A small audio embedding model, trained from scratch.
Model: arch conformer, norm layernorm, moe expert_choice.
Data: trained on short pieces for a synthesised band: melody, chords, bass and drums, 26041 training examples, 5.7 epochs.
Rows from block 3, named by matrix and row number. Each number is 128 + 24 x the weight over its row's rms, rounded and kept within 0 to 255. All counts start at 0. Numbers have three digits each. After the name is the row's rms in percent of the matrix's.
# q: attention query (model.blocks.3.attn.q.weight, 128x160), inputs 108-159
q.0 110:125112137112133087112104170111139156121079115148103125126119134109135150130090161161154134088138137129096084125140070089153118135141124145146164135108126196
q.1 088:119104153130102154156157139099143159144072051123147113099089153127116126139108175141096133145152121121135132130099165113134115148116108179146124124103085149
q.2 123:110114143082120081099132119137160130133097122117126167122126098129139146117119179113140184089121138163112146119097125101079162128134147164096157167108158139
q.3 111:141130176140143177080123115135126124088147124113125097127120140093150101108142123122111135169151147135097146139131113094129146165128131084089066144119125134
q.4 111:160129096173099181151101111146130099111134125148135120141104103102142122137134101129147129147144160149130118119134145101098088117154119139110105157121139093
q.5 139:105125139172097174141073140099149143094113125114140093157146146155115088129142113126162102133121148117150124121154104156128122118150130129158177119142106128
q.6 107:119159123108103136131158145187089127128141124142125135145139079178131132109109113129145143125142162089132091125101102165127130121113106142124137136148137162
q.7 099:166149124149141152112148164158136136137141149151145128102162068117125095170130123143118109103132151191131084154133166129132129158101132138109156126081106126
q.8 106:191124142127127147121121181130141137094100147096116087144133186151125090129115181131107139095086101105107120153105128121066152099139136189150105145104149143
q.9 113:154135132095155117139149124114109184117146111195164135116116156099133100110113137159094148183159147119104139125118063131110144133161129094130133132113102126
q.10 101:146140158107118141160140218119092166131131092118133138112102127171124149139110111106141163145149114130099150157111147145110152109127149151121113117182140152
q.11 106:073125130098153123098131137155126143120116109120125119161153118106124144117123078079164136102072123133131160113131119157122119113145143139133118139155156090
q.12 111:135143156158129133141097151145093129102133187095121081145167118145154086175121137116118083133140116161141111118146112102122122123114143132126135132112111101
q.13 116:114114132099094095109143128134134173132145144112159112104078098097177074097135176155108103145083134134143123146113107092089145118117082140147109120119115127
q.14 097:140117122098092139170092177143118157152122128160158117177134157145173157075133128128125121112118137107121146130149149143165098150147144052137114139128135093
q.127 089:137118181147126118114127180155117132110083111148151111118151143134132151154133140102152111179106119117119147136097112118109117106119111109105165118123096135